config.yaml
model: "segmentation model"
dataset: "rendered made-up planets"
train_examples: 195000
image_size: 48
crop_scale_min: 1
horizontal_flip: true
num_classes: 4
output_stride: 4
arch: "vit"
norm: "rmsnorm"
norm_position: "pre"
activation: "silu"
head_dim: 64
fused_qkv: true
bias: "none"
qk_norm: false
parallel_block: false
moe: "top_k"
num_experts: 16
moe_every: 1
expert_mlp_ratio: 1
experts_per_token: 2
shared_expert: false
patch_size: [4, 4]
conv_stem: false
layers: 6
width: 256
positions: "learned"
residual_init: "scaled_by_depth"
optimizer: "soap"
beta2: 0.999
lr: 0.0021
beta1: 0.9
shampoo_beta: 0.999
eps: 1e-08
precondition_frequency: 32
max_precond_dim: 1536
one_sided: true
adamw_lr_other_params: 0.0014
ema_decay: 0.99
steps: 8800
batch_size: 512
epochs: 23.1
lr_schedule: "cosine"
final_lr_fraction: 0
warmup_steps: 170
weight_decay: 0.1
adamw_weight_decay_other_params: 0.01
Rows from block 3, named by matrix and row number. Rows with one number belong to one attention dimension. Each number is 500 + 50 x the weight over its row's rms, rounded and kept within 0 to 999. All counts start at 0. Numbers have three digits each.
# v: attention query, key and value (stacked) (model.blocks.3.attn.qkv.weight, 768x256, the v third), inputs 128-255
# proj: attention output (model.blocks.3.attn.proj.weight, 256x256, transposed), outputs 128-255
v.176:471530419487541518487544428549558465564512544460493500450581496513533359535509524524467531444587515566507559412532569598524567617474411602409474577511556480501515492529595459434436483487449461416554514489597543534542523452514547573490442507457481509541519528428480578527455512471468510480568594442529551535420452562459511449576445419511599600448557516571525517539442543499423489490546
proj.176:502568556448407469524525614466455504474518533461526497417529507515577566543482508475472545460559532470522440488543461456551556497493501484534475477404474654525535528443360534506508511496466566486505486443416568487494465456600395565488564509569486471462544554553580476524527414445467535482489471550478475439606509519481440479508485561504555521539454597511499447458502526466503511467472
v.177:491522490582576526543502507499490458505467530521496518508598501460555405510501468423493598517541563415419489499504549461428421544484479547464486518494585459560493487492601540555503536611496472503551598466464490436522406494562517509559614570534495509478546484506389512483483489560558508539465483466472487526457442456579583515499476494502513548477499512532578416466489507526492537465442
proj.177:422447500495495462485471459518492573524482417430466455510442521551499555494463534345472465545425381463548560566519461485709485485535527599523397511472422422495441594509484565433487488463523559511589553486526426521531500518494365492473411521418491569504429547493535519588522547465543458444467495560507498514480496446497527543504565534462529524504529539436571500492417561506528540542498
v.178:546424402524526555514511482486485509521504488567506452482525576461516506535538534461500573466461601470470436522523517531522513494448550424429489554480470462531470494530589454496571534564423599466441587457521498498479487477515425517469515551429427480411439455459566509452458498522584507450485484517454527511511536546427553497561521541613438559618591471536500541465442540457459567555476
proj.178:493539559506569482416563521506450533481497546472455547485485560539448534421512515567472487534548544501592497500476510494622539542514489446579504516442523429473532544462523412439426585489394436466482489527481513521520577494496517536482498565521496459482537536499383494572459484488536464467574522525491533504530538593499486464576413554532502575441506500520362558541527599444427427463506
v.179:571511555516537425476495473457491510519461508542521605422531569510554518551536488463511552489522524484580471406584584463582434539499570457480500510464585490537494521445600474441524554470528531514561473486492558456503538518466530464525602441494438489510557440524400490521486527532628459471521503523559550488491516458517564518555506476503589495507530541572447507508507534433536576479553
proj.179:520508577542477474471480499490430592511520463392526533479515570533531552511518597604442507588472467443559514508530493563459466530428516548472429602422435506501503537558442510429532502495470571463501586543504511587612569523430363440450512516384490537483484563399525463412517476404561512535546543473499552484432423490444411560541442514508475612502486484503572506428515501548438477439514
v.180:461438470427383541477499493538459491506519571497497467621396559578426582512590574473445451557487474554557442576489423479610455395563525490442592495534474516507474427529458495517473487474560474519447441624499503498453598490480520466475458437529598494425462491483499443541555496452429495440493461538517465461601563508415482452523467516433411458471575514581493635531454520461537532555504
proj.180:537477501551492504428581477509485497497481507510566474480520473540471429549531531630538547466529548479375486506558588485282521517503498386588583553526511600485478497435413469558478547539476460460486451460528599507518522504539634547493540577506539483514522484558529509390424521543481454575580464500535526535480548446578481492537475451455461502502516449612482471460567491499522491506483
v.181:462518510381542514516548531525535432517459445604558436445399464594458548546563540500479545559481442519541422571437453545464438445499628474403449518562554427476423520579456552543570473420476432480536571552571593531436511535554510573508422502561530484487497422529495419571465562516460440539463521496581518584528475501464462442518430473496413538507471499541433534510550510563513518498474
proj.181:478555499525450536421574467445401524475488545480461507470530538553448545415603551615526508548573541454454440514543472481464535536486482427584518499466552496470584527481472468429467596548449455461512432532531539545481581464453466499468529587487483490433532475557441494432532447439524443543625445472506600543520454490490419504571439497487488540472564426556433517476496557499462462468556
v.182:505502521540536446566515519506474443538567459497469518550543466443526534497495455539521523501479484468522600512504464435397396482560483486515575459481443608534527613462482466564416503474518495575472441424492438446444452465523514549476491456537489492537560490548427567467545490479497523535506427476561481470432433491501570491455505476485574482445404566388529433523529446465519442544431
proj.182:594384479507495572493521481484515503416476491477492482502481442413472468618510475625506470496379480500390495474469506498307575484449490531432456527470452572429400512593447557493551443565559468574530587531483494515558422553524503483550534487437567486535450493504550493479497610568488497552485501503554536490518509441456418536479551450470486466485503459547549511533443484520566564487532
v.183:446535446484454501479526534537515492510494498506532436646374530581438527422426604493429421591434403553462446607429504492532460424526497541577508431574446478488457534548379527458472387509465439409476422601519465494461553565444492543428393436574543437442448491470548511484548538479407509448546504488538502521584519471526479484491471455516449541524516590510453575447526476548543545534500
proj.183:479493492487509482446541505505474504504511537592521448495471493470442453506582499601522505477533585553439458468524556457397601498538501447517535491523555529510571449400552404516513586485529429521428412518542606433510520502485619532435533537547517485525518437555443487385424462514495426552605523515519522513479522509511441491555460461472490540510553396563422461475517564425514474518563
v.184:460462416393448501443546524479565551489516473492482507446424588539496467482506591471432522451496548509542425522434484447598503520478599472486478456476516415461492480571525446485495510485496570464449512497510479543474566477445531442466494531470524562465506408455528449485452408471452520465537529592457544548564493573415501469563516501501493478530577487628424575529430556527543521483570
proj.184:524553557528502486466595410509463493518459520494444471450486495491558540511510580617549476481583584409558442427568610511409502517501502422556452530500517427509570552493445502498476528471454531400497454541508516538533598525467496515418568493446397554503581597483527555490518410524505549605533511418566518469502443522523413504561465528554575552384485503537478476483527416506403444465526
v.185:529565521581566485545478438568449487511525499499489515494568518403609410548485469499548497445572565432535549395612513533410441469445452548555477547546485543540566541478561542450414552601523534544578519483484472406528411447460454459516492599506432516585493532483441577404566541480542468526482483495552545472403429475571474541431565525500582489580471532508559432556499535485508501575500
proj.185:520443475487540505531482595489568523474550487449556513518488470489552538603426430342507514524494445512507518480508492512571490445523493534413459504532466546477395481533474532534504443485540528561482521424478434453526433538541554480616427447500530461505493496507519481623514539581487524387446619585438389458524544535466561516440550577550488427519488527480494454516477460475521519488508
v.186:528439434390422527450444552448531573477507509445487470571443567564388566499581576494484492506429461539583475543445493542544527434542582492540506505496501446502471500575450381475440449419519507519488501552505435475474589485451521444486459492573582526465483505487531421471505486464459422483492552539510471556580506484470504501494464478433482450454561453578421603587437441450481505546528
proj.186:478524466454464489499549433531451526457481500490416451481524485545558458516516554595487523461560553476490443470512605480334478564491498441525511565540474516544563454471457486514559510549482492418463458526539604516463498567471519530411579525477475571509496480568571545363527397504514543662471443409514550488507438411539488499482554450424518530421507463555596433411521436530480487499498
v.187:521516449500540500479514514426541555447522505546510585484541520497417589532506556391458396489520500580510424477427496450490448501499610368501467424431472505557555562588449449504515394497462552486494497460567465536523574450438574433478448398453547544502564417492525458569542529435454552458453581552500517536564514494500460556501433446516529482525531539595531507554479527516612599492614
proj.187:480510574467461500541621437505488528473422505485440511433562505520623496576533566624484576537575572469489422464540567533349543510468503462481483525441486553469467493519456532430550539525411479411490488532515564566578530524509452524502607467444443535495507569480578422457518446499547563480584512445529491471514398532445465531532438513491525517466465532539488567415600463556480467380539
v.188:579511547611495504502519446550456558480537483457452541495576499389619456615498501427546603460521520448487517468517532450461469539501424423495520475448565508485523481411580508563492550517472582524461506439436529441530467505536399467574548575512405528543470490531440511499430503535621508494464469525501499461414407459545519528485569541561469558574529485467564391518514540494460486486438
proj.188:490486535536602472557467537496563506507503496511543552542462547428458515501445444404542487564407471536635513480489451477627451472503463528513397450466559442505456574515548523486502510457494458500602602535496468526489484452536431484516385463519452517517526517470471489600506569456513526342453613565463468557515431590451556551432500525547463408543530533493404553520474514549500482486547
v.189:529448479463536512541519495517553583453540471504469454510484535545443522461506639460457469502446448560461409534459477525626496492536558390439480509459482437504474459562545524478505516446477536439509564569568589482513502536506443524497499463432526484397464478476496400493446508501466491416535569489462482532494493499425484489580412454533418509532530462605414606463416533527440489545498
proj.189:501561512474507539448527504477500555547509548550507505466482541520453482436559519595486482483589543537553469569554491448473503522593482445620528484441547447502593504472534400471419605477377437479447470537503528509485584486488488567451574539510488474492535496519462488486509483449568470443570479475497566522564513577490467525561462582517443549470520477545432510485541577449435472436548
v.190:532554513495457529584546553567452504518549475506409542527476533489544377525545416571504527523584435427424445481587519486416537496522471525477442570570501584488435489407555512557397577531511536461462540438496546555454426423477454456534522491443497465482482435495488494479525536491503511549459452534431415525415472487479514566551526474437584465474472476433535520484484578540535447445546
proj.190:556409524472512431508405533542499528545446459419511495496503546510438478466493516428509419567381471459526564553500464559566454504540485596456478510502465521481434496544461510430502436553563497515512626489446409542485487451481374420526438533494528537501488547504530454503512575435474478481463506462509571525469451459500503561492521485429484472558451558544565514489438478561596587517438
v.191:527421405480492485522465500501530621497532555505525486495565557601454561527526520481457504501483552497419443465498551464601523535517517431444442535448494372571497489492509509489550427445484514403446463598509548551477541546497472501463476449538573542473548467483550431478417491528499534539471615553521496488573559455456441556519439513505467463417536537626507549488413480503554470533579
proj.191:436572568475463444456459539468474483572450515584485499454518498534508561448584538448509518511610497550606515550538450504645492520488549456563509502494522372560648480441498414451509554472465506405476462559510518571495628484456450491369594526457448494443533460503447485527522389457499504442516459496458501494534509572519498456580428464519476577461512521469448510458558543432451421529475
v.192:511456490504479476576480444496476539467516478531452464591486533469509568560542455545525552484518438525442554477474535543530533494527456588445458533577395445522453462500475629442493484459437543527529462514471554513481430503479484471518490523480509476440454518456578476481549614547465544461528420412533440409477467471520464545514532523496478559455537439411453468408604478505543534470558
proj.192:420554425480445519450446412531468520520475453561454503499519524448529502477541545508417444458502503491589503497541515483447457528564489435496511486537497435677528531427507489547541498495503567456462495576568491496444558514459536568406445463471511577515482524540553538370486419482508466593446434463433588479541501445550556374473550451523471533417535492505615381443512395472545485583479
v.193:599501483544473564522492577455526497543588504428529511423526473469555495461466519465440483426524539453526530520558473471520427468428486426544546475447526538469518477498532490577494490490499455565383539490460478430468501381521511489463584466492530526574539465458420484523454421479536441460434588537461597435515539522502542461430493538586534441584492551641567485555468536432528501492479
proj.193:581446548561562493513421572476527471467557506454529551508511433487441484549467503488579566449527544481511547498431470535531461517547455593507506542525511545493523503449506553549436507474551425525428499499455466422425475481457489451544515426559511532553486414496441515482484570622504550495484555515570424575473506538481576570515508448612509438584495461488467523480472507500535549529458
v.194:501451521505473564569426467539468489493560500511555560582483476474466507551437518561583547535431511514477512508540522477386543460526552555546474533577419398559476461496400482532407532492524555426585401535511514552493477491449404513467522447434553545557419479442542571455463584536401472541562486511585499489539388537538501503512505455375522471387524455469545448478552475497553531569517
proj.194:595454510510507533467619441490479516495445474506478414574510520531552463539513536614467499470448548554387448483564596541406544454445537431457475491511426578513444456465489457505523530523527483499568517445582534496537447588575532476510495506462527513452423574492582416550500539490424510576517484476468553488551557469515403566497436521434469543501501540576491472502483433476489555476589
v.195:480440533541422600460524531484450427504515454471481625527502495518442416463436523466609488481474519450492498595466422439478463500432521469615504483476600557518507514505564394563444493462495535453465436451454506443496594457432572458533520389551465484533557430531420541415490445397446508491537556522507505519556440435509559461528582436512594489544521618511497511554480523497496515546456
proj.195:588527529558550535466514544482578464447526551551558536521530421470513464520496476495499528444534509529381497464453466553508489470490508549556516550505459641408442470513474513489449520527493392481541453420449486452528462489571530481568499526540552442432525459451448476601534557552461495551505552521556513519522554474457489578469459537495513412585484564527420503557476501419582543458410
v.196:535517521438530450510465525442503440385429431416429414476446475411512498528506524476516473556478418504570458490563538546382542581568410548471520496558460456542470520466459506463497532504505529448543484511424445604512498593475507491473527512481454531474525488482569541540524617568546459529456506423459485421553501507506543512539510478466483473425512412496582464566540530607478474538547
proj.196:460477463525514538492566467504480434547476533518529471570467511493597509499521438538501489463559469484440486543541504439560552403438547451492471500555497534485561536503497432436472465433515492463625490403528491501564503475574633575494514492485456397468530609534440381591458488554496429552550445590470557466480526460549485435461458508502494566400455539547410493576515533454420501489583
v.197:502453465563447443546485439496490513465449438458495500522517473515569575533607458626441543527536456481535520503502508512508515548573495536514492518548429441472449519470456568471489572511432512464630523462475478567573505519428490538563516556416521512471434553525581508471574600499516570543576420535462418543528433508477478537535462557487492606415520430495486503452601527544463468495499
proj.197:418547489424459516447485393506460499499468505560458466492494526437531532450502515451418425485502478545554501478573502460596488538526534444495474512545502387546528546435467440492531479499478607458521542531535503531503545537538513580382511545465455530451506537518537499474484421377494448550529424489391531394547488390593451419526501490481513557430515512515517392510546439473522503520517
v.198:492498485475437602419439544487525469480600515439508589457532481547498484409439566457465419530516453464556547606450428418426474477473501475511594435496516510504535502510575433585547472501519508469421486531548444412513586533515549503496519398580579553519565480433466511428494457484492515484435533526491546467501493482491575434502555479545527413542439517507474521558475429466476483481462
proj.198:580455508576553514546477562506576400517491499498538483491489453485510460483439475338550499508546473513454533523428496526643473423515464525498466541503468535427474489536457515553444460468560433458497500409474454449454436450533549424570494511553558411493511481484448461606508585566450537405533555559551478477477540622468590546457456522522537446608464512470404543533472536439457547536430
v.199:480480546525539536618539402480479477425504505541479484441540474479440530607471477464531595469446433473468553437472440574507499575481423489500460491551444565487459490495452528464428574447481504460527477584515543557506519478460431476531505535601456559483442567568463478547452514609520434537514296495537443509532477473528558508466512471467506561533461412494576525422519454503521465537553
proj.199:489581510445491545463506396532483511479526498577457460466520516460563545446508554394384440445557491495601419519537554480695476596563463433515464507477500386561536544443513479481536504484482578424509524565483425522438537526526552552398504469444463539476509509524487525503502453447523467480497476510435494430527432499602437415547482490505521524427563534499501418513495485441541486536458
v.200:483511508556515549465490506483592498563525534500554566432596456507553422432460521415478474428556496441469517533456491430499420484462549396513480539470585588498548543537511424551585466465572444519394505473472430453518529503554529557494550448542517544537616475548418539526474483498532443511452603512464578519468512476483539533469441490510541464595424583593505508505435493461518471522423
proj.200:543464543539542492555542636472509503512517488482543531497475425526453498499512468474605614519522569463491489529464448544545498471471494552501510477429575608422494488512541545484409533472473423510494486447424530483559455499493442429562526490545536420486548457492424491598470577593527518411576563525570413543465463567430541580473428524526499448552513486478439567512501570520479490445472
v.201:578489539560504487512454565452491503518575508531489520528459497518442458473505454387564480421513498493541573504471472518502455417441414544534602531439565531469595486476509486499424530494539471457413428449432498413500505406516521439470537457602434530611549488524439513420497488555537432465412524482501497536497495497478558449392555434607559501474499473550546455488452499396437429523441
proj.201:494478539573522511487430547517524484475520498485484533511504480473511419513452498341584523412565427526536568484465474454670461437528487574498513551558483468533536507467520511565474451489575510489457481491471387379412456462521540464528468450530508462528540434530459515572490547579519482475435482561535449489481509525512661507487569505563536459583491486430502470575477524468542480528408
v.202:575543473547500546433525574452585524523579500513484516372589552499531506522457544390555450422553576434562498513501452400634494551457514461523505477507550561525531441482527529520537547532444547536490575481454480435505467453512501521521589505523451431548505500441475506482441416550567483514463480558486570546463491512470526462466450499605473497570477447551471459555396558458467498486504
proj.202:487484530509543518475510567472511508475514525490508542465534515498475494490513494384577556514561517537516476503484446504684501491523485524532450547483530505450541541431507447523450568478458517457428448542429471464489550474481453474528518461548447481451570402531411442564470508513519518305557537552478437506487520660473499504577445546585533475613475485475375531515459586450432500481485
v.203:421501445499487583472474487506503502529512529503488520487513534562552422464524531457486478493409510491509460577494525499506482398558547491597503460453402541489545477510490401486517410394583569432474538502547409499562537547524540527449390463535481591549523547453415491507465494410509502529460503498498470484509544529457588453558497476482562421520451528515472428484504509479579418471421
proj.203:567425530540553523527563520515590467467421456469494470494458476468497387508487449432567498511534494530390494492448506503505476357504503532575537529536459572371475472566453502465517472502517423432565516417582482515533444520556538434551462538480490375419442541533445361624496512522414500505537524529562510520499556493448494493451419521513539482557442587465435578522448536468457534541498
v.204:567497511525524579446564502551598513548489514474551475506457483524539478542534600417416533420622541445522549568471544472525474500437508452493430564424587496532486414446593562523504524548443460503541479462515537421521494491489583481500547497481496465513588519454549454506457358562551536549523470534465537487521481583471460467488479583577513422596470462610469508559444523430494518474447
proj.204:511538592522476546488373499471504541480573529416516585448524515524488515485549563423540499490555504505622501522500394495618424565578523548519443498493545456523473474450480530518465557470499546517469529597394459499410482472477417489493514463465459591570551425462451584505488493423501527419500460540490485474478419593464603478558516498551474483668452466474505505485523499459566517495403
v.205:504470501515501530432554603472574504580530501440563614430539483568490412435523535446480429473458524491497452610460419432526560404470500423506467532450530528466468501523568436550502494483503510488476489509520532429451568426496557542480480413490466486527588505544518455508483389412467484448445627511447595522544572536530474455568423463508463408571526554510487506439451543449453548451445
proj.205:489568533528505458488436583537515517511528549535492567468535471510465499467548500455534542467494496555634479525484400538652458476560517523570544481498561526546572517463540515559444553494419424447467442478469516469500532466472518481514448548538447485487582429543473569551516529524533513345523562518508428507491481567458590542538495520552459475516509516454477495512565581471531487548480
v.206:475514530478511530472527487561525412412425421515494517434646488461454458533458512500537456535526429428442477428558593455511476578498470445495471493548482548564468526495414466405496526434528501557442466485481542447494439469513507572573456508496498550462578369552399549506558547584548518474527484431527525473413531527523512487473463460517529481433517514394444415462419551568521426552475
proj.206:497527504499478544455532555500537540511543540510544593499529499516520486487534448570581542439557526496518476510493424473451566483538520530547567485504620557485604451496602457522463554449377424492469450522427542540540494492405521560515566483486435498458600485516427530458444473571556535470561539507457444542504474545416527445528411534542454478437523436490456502527583587494554437449540
v.207:423535488443561519553467424509547460440452412533560539480638493541486558498488491631492445549584578499487553471510597579488535532521486524458419542568472464480519508504467517425546484518478537430480460488527424492585463527526503552438486469384531500439450551516476496454535464497537485533510393520501583548542453507482520520566470522418534549446536452423476485428520528439437499571510
proj.207:463519529411464510503581451473437541498495531468473449515522539461515522512585551629431520538475522571460384507562550501390518534471494442494528483498471526506459435523490446461545582612453516506481521527481579563520535593481493509467552545483481502459474563471538457479502451381458528506539443381486559465488503503504405528554447486380454552489502462535507495462523430514538560474521
v.208:526440482470513459477576555481506554399501531482495462522492430545481620505580472478495573501520519549448457521533540482515560599592577534365422508466454513431423526583443543496519473548420429497536453564551586585530493564516462560556488558450520505388488611466512406509505550513400550481476527574516407533455547533459402578546489549526515546458476451418517454461488456485471549466525
proj.208:370504432476494465503461461544435553551464454536428437525428578525498600416499488404461514511454495528585559483544493479564497514467518490410458462531561377578562506529578457490554475486478600543523525526541490572435520486431479590493502533465438512555529560538519605490497480456533526384459473429441508456478460476562465460465517479437453499372576432493528413508509486498485463477588
v.209:495443456475532497488474509465565553406575523474505519512511564557427567479494518478484496509456499439462444492404506506447488466550544421542498512435517563519446524475438491494602491434478549453482479510506536494528554631573508460442456467453512544529509534547443441544488572437492457550498500465499472521553448523461435457501513519471509438469571535527554587497479508489602454517492
proj.209:462576495520524507468678565525559518530510522476469522518497515480579488488536426456454555500617514499423425566498503483569514466516464471518465491488499580422505456518483461456442559437439504544557491449527525481554469439568552527510564494567528398443550544475481438651466522537508505345574486532516460465497453576503432513488414539533506503499477535543365563468527563424504512406460
v.210:561529589530532466580490484510453456491515464480536502466518541514520552632552441502471557484532489492452477477540459522508544440608439515456428511518464485529522510498549545471492597573476535518475491445460479543514430502538482500525506576533402546504376551462493457587483536611557520470486473534481426468466502501556483532506530630550514553518534445491513470414530521500496528480545
proj.210:448470451512477471531438396516527509508504459455450501453489512505526519462477528402465418489433441512532497473568478477612458511486506496558492515496443377542494610497506501535495476505534641465556583512541444520497543510516465560385490544485426632510496531504505496455542491453499473468453462516411560461470465491612552436460609517488595555467514569474528441500490480486525420595479
v.211:463470555578528526537528483529434493493460446460443493525492476441574493632506497497443526455543534490503542442472530494516521409637442451541443550520415518570441498455415585501433586427570510509531554451476439485551483519518506506590538533516452576531480573462470564480509591483466510505512413449416519433514463437535471555532515483458513555429428530479408473416548558541583400428531
proj.211:518487473475473541524527408482500498437448496470479454557519488441589466526472548512432424459509509518448508500568584477516461491433486429526488527499402479530479568475468549484588498496541606422561533465565458453527517471570528506415466495485439530490468520477553478505457483465437463533483498572457533420543467407584524513446538537503531520554520580518538446491489416476526490543474
v.212:495489511459517522495496405496421441517450474465495395603430560511437555533518404543460560513508473527421501565456532605454491441550503546543529563580419404451514492544526508417464517463561487484490522495460505567475457458521550448452449499444446470572449500539599520519588542542443587514455423472526436427495491434488450565511547450489556513386542458473457514395513484507511444523526
proj.212:462510424457455487424386447528424493518456450564481468537497492496463538423460541583461473472482455500593543487515517516422467508537551433521567513526430448622512514474516529546534492477488490438436464532562456507443565533504505538427432492507487513544459527562540558385502477509565453662498466463454579462494512362577491378480561461506506492413582459484588418561556425486465477600551
v.213:553467504483474470554493506448497521438510540528533475556399453544426579452578534513504541574473527522444505495526419528587644498488462632447482437484460489518498394489475564518422468553491468498531410543551556545497500531449425413498498524465428419494472509426601495495488526510404495445517452544504372516568544481453419452440475453537499542433513403565553559507628474522467571506485
proj.213:414490469456472457510446479481487497531520465524514491573460536523478527406457575376423508512438441489565591449482468489591428530479515534464475494461439392586526533492499508579508430502630563548522580560554446464368472459491491549478425464463522537541445507514569561458539479475517489507430504511504499442458546473584574435484619469494521487439534484504554416489482461522541451554444
v.214:411482559507599410566499465598522487511509444442588502580389490465502524446443423550472471464534541470532444533577499487404441489551524524406500492557461434450483596488529581465546529530451535453569602509478560528589461574563554503501502545390548488467528612568491453591473469474482573518559562474565484465460546508503505521490507554483579611553476546496475427465574497543502515448567
proj.214:550533483471493548449611475504453563467465510502492475440494503539563532505559469775470481528499574483470390478512516511366613487499512428503545505459552604533454501494515511447475509426428492552502492497520577483592525521495514531528556485530517542482581515439547504494485542474543511580539551505465530538506471465452392470548432512464460533459498499560512523511526538524465501437613
v.215:454552482518516432562481431553431428395404492575512444566508505446477569607523399599489596543496446442522547429529577557472515545577513517448424526562482426534457519456473614453487551481434535518538504483510545549515412568468454524493507576457435555466463569503547486556537602533500515516516352502520396442456479479538473557497476512463526595493525436426513390484526533567458502465498
proj.215:449568493430465516466486391474493549460500528560444465496503585500552527426567529534409467469510480536508465512612513469515525522472507432500497497470497393563526545445512435442517522498467590470542516557553488557492573512496534603415508522446438522462564520530548472462512468411521454531535415472398525415524496414560399400539459498471507535413569511530532436483544453464497488481521
v.216:484460597489486474535466498421454499496605508391530513409503535565572470515494625561436539404449464522451594568433513558576540427521530543507571476419475557440491525601527495556409485504580500496459543516498485445458580403589569531489474445546501541482451491457413523550488439480434531444508445531524445531431481420474548490500531564498562512504464464544591489534462519502443556585480
proj.216:558400503501559466527442461508556455503454431520504510498431435474453450537433528381505460528490493464483571465435499492537352459484470533511491528552443465467428530539510556539543395537571474426523546444479468475400445512542514464522432494501502526485413466505492515446516514488427481594417472503528511470476600470619546456459573459538564475552486549545504517512457406495545570615467
v.217:534470480510465517401479569483541510610540552490527534463477510513554496434467519435477440473533535490521522576480471420569483491431502422560541465466553573462555557478569461579564460475569465542448508460508439448455549454513564504500506479563481506505527450525430451506452410440537456525468608515439603560496529517513552471501484502614500456601414546529477532512486471444513484486451
proj.217:595457587515547516526537598470576481441534508395505524441549418494476466600488511513584547524513558495487542521398476524424538504509470595507481541487499591425442476511476513521454548544523446532448458445486511456515465473494437381608513438521563505509506445462498464464535566580457550441487511533608430586439470610426509546538483479550508473624481468510494557480479545502487558490476
v.218:467493464427559445553588517523510489468442563596521462539550544461457483537567535458469545532528526544475431486467498533556504538446548415441417513483497368423448459500440499491500495484403482587542574595478553553562507517482435602561512536543436531378400572481538524593501493480514583492577515547430502548517485510422475518583458527551459462483445401518410542464553568543544516484496
proj.218:362514513467455482496422471520422543512523511530486500507502565460523606473526545491478464494484471504587489526523483484505533623539530489458473498470505389608533525509518481486524485481520589533485542630514481549487561533395451548398502461502456628537537512568468594359549430436584545483439453453451533518436418436525462429505575427471498583458561488450543452456530532564518433528544
v.219:405466454466551506465554507580577488490390432576530495560560544513553545551516494555444437566560466523495431472526561539501473565507589540417536515477538529377439486530469460420617570518456486475570548526587520590525483558506487481507495556376546472450493442516469517508504519435481601490481538527520509512471556521501501581599524532427458567527440522413371508476438598603524524463542
proj.219:437571509450490538429549470536465554496510560545508472490505549498499563430583469616451494541561498496544450505523509531456594534555524467550521450509591464552564480470566507411530546453444445477466481558478570589560556535430514590471539533468470472479588522503495508551518427468539475436560472503417503530571444493438457459557409565505464541414506459524418527482504538500468416431522
v.220:419557437400529482487563511519560427568399443604508585537607545473411520528537461443488448542500443558515436460421551445447452530443601472461579481432551546420525468508498377536514507425419584413499481563523503478483532466473532466532402462451554514467478402524514502476464418450438503496521459523538569583462552494467458531559450431500531435565603468475570566452521589525548544433565
proj.220:562532523506537523425508517492468543495523551547529515451529500525503538461543490681505500517548590503491393498545491506373586550571552488498596495479603549529496476465549494497511593476397427473461429528502590556526511488411489496477577509514492509429533515500473536497467498511549514476613552486494521531508457556455429523553365532520462543459514485517435496529498565459515477440547
v.221:530486495501583560472537516525519585534549516451584541415632422580604560482423494426407553425562480459439486547465605498505488426416540525436426535512476481442435508443469530478498448589467587561569527482488545461569391563505581472464560520503462468486483510497505425434429473518477482532480430490496557522509531540447521431522518496612549460485520447585444550475517421467472489455438
proj.221:374560512470473515544391426499484527495477493485456531528436555464469563431456492283459489488497467542606498500556463456736463498506547485460426533536486346565572548480548487550521490437512564438485517521462453499417481470455478527425478524493419554525516525586458529544472475464521527414477472493444515468447473484549552447511610534511521529503474477420496387531507519526474469552468
v.222:476516507531477504514506600457482523557435470520526531446611488470538405527541457505481509465543454489581498523498567508507410571457480377571561465483491591443440551509499497466465546480482521501519569501462456445520528490462482568540432400529581480458546478572370469543559512422572507518439500485533618522518549504501455488501474451455515560511491531479476509554487545521532533538549
proj.222:555472552547547568469596528509571514423511576500538504520493500525508458567524456542536544509515490562406442508444484464407539450441468466554486495477509626376474443533510479463471520456476373502549481426449523487570428483545532495564536525528485380445514518430485430551440577600478491461537553537543423567557547555405494550464397498526479435538477491554405576532443565432550576398516
v.223:502504421481477514567539504570494475406396443517507487587528487503404588536524492531492561573488520472491546507560575600470594577479483552409444538525465419535456422479462563410512546471434533509503536551490490589480457507437407471542515551520417502456450441540612520478558548554467508475564429484592393442526460533453498577459449485386484534431567421376492503433521540534456476567481
proj.223:410572515463469501408493439488418506516508519592440492510526584514559558459551487538426484485573472510509457493560500435556504521518501454563513535545533401576610531417508423430530507464482558501498483534528518560481569499485473617400507547494459500479555509517534513491484388424514503598517419495404613483520504423519457383496493528453481588381540473471499411506575524505453476464509
v.224:544549467591536490584456390571410428452430449529515492484517446498461474496562526572547561476529455492468472524603541591461407490457398522463496558555443414590447470497472477418532563425535557485600537505480505467519469536483446459535507451557422535507422524561535579488556532564539529481545498528602538517444422472463490560440552537513594474496456523419555469605432471513469434538408
proj.224:481554510532458562409487430489531510440488586601503497512495517472552455552547472593482436404508495443529449498604502514439589515471506405557462507552542561548583570503503484511471426487409527559497411529493446508562526493486564554481521463471499619469519451509487519464442478480536457575493495493424520501591489387549527405494469581497475593435590544544559479558501540403561524495496
v.225:490483449491496496425484514445547445489491503522530504572554465505548518474523593465498481510447456526582441565450501513423473425471559496496522508423465597424478571555439384515518493388528454394477566430534506530558560517541564563446433362495501539491502402533466447507556509358498464558485485507453597541508563545497511528586498438462521455426490610501436575512499462514527446434467
proj.225:514508489517489539432528559476492548540473602563510484499506523484488503439573469629505482499527549518534443557490474522478567524525510423601519468458551529514584503470485442483491581512374390523483432545509611541588533506434501500501578548489478438407564518496486467542466488525482542460600534532519517554521509531416437503490386513485458488449509508516426499527557546443431458477584
v.226:587490460506526540451540498507589529541502528479486514365512529484541475487483566447529391490489545432519571514567491468503447505434450472490539560422482539461535498529528405499543569596591438487467579528470517452540474411536546478469593470509504488491618455510498523405472438522565469493447504556455607495503476460532576477464479485519589486605434578502502506557428525452411479497440
proj.226:522439578536533528561503526464567557421542585446554593449543551565417472604557556485575568543537470502517494544448420504606507528511479512522480553506519541427482498479430480500530505520462534529464502503413511443494489475542341417551535489463529494533524425471437448527521531482449551411478510513519492537539474639438551527503501498519555483687388492486485588438493536502496553451418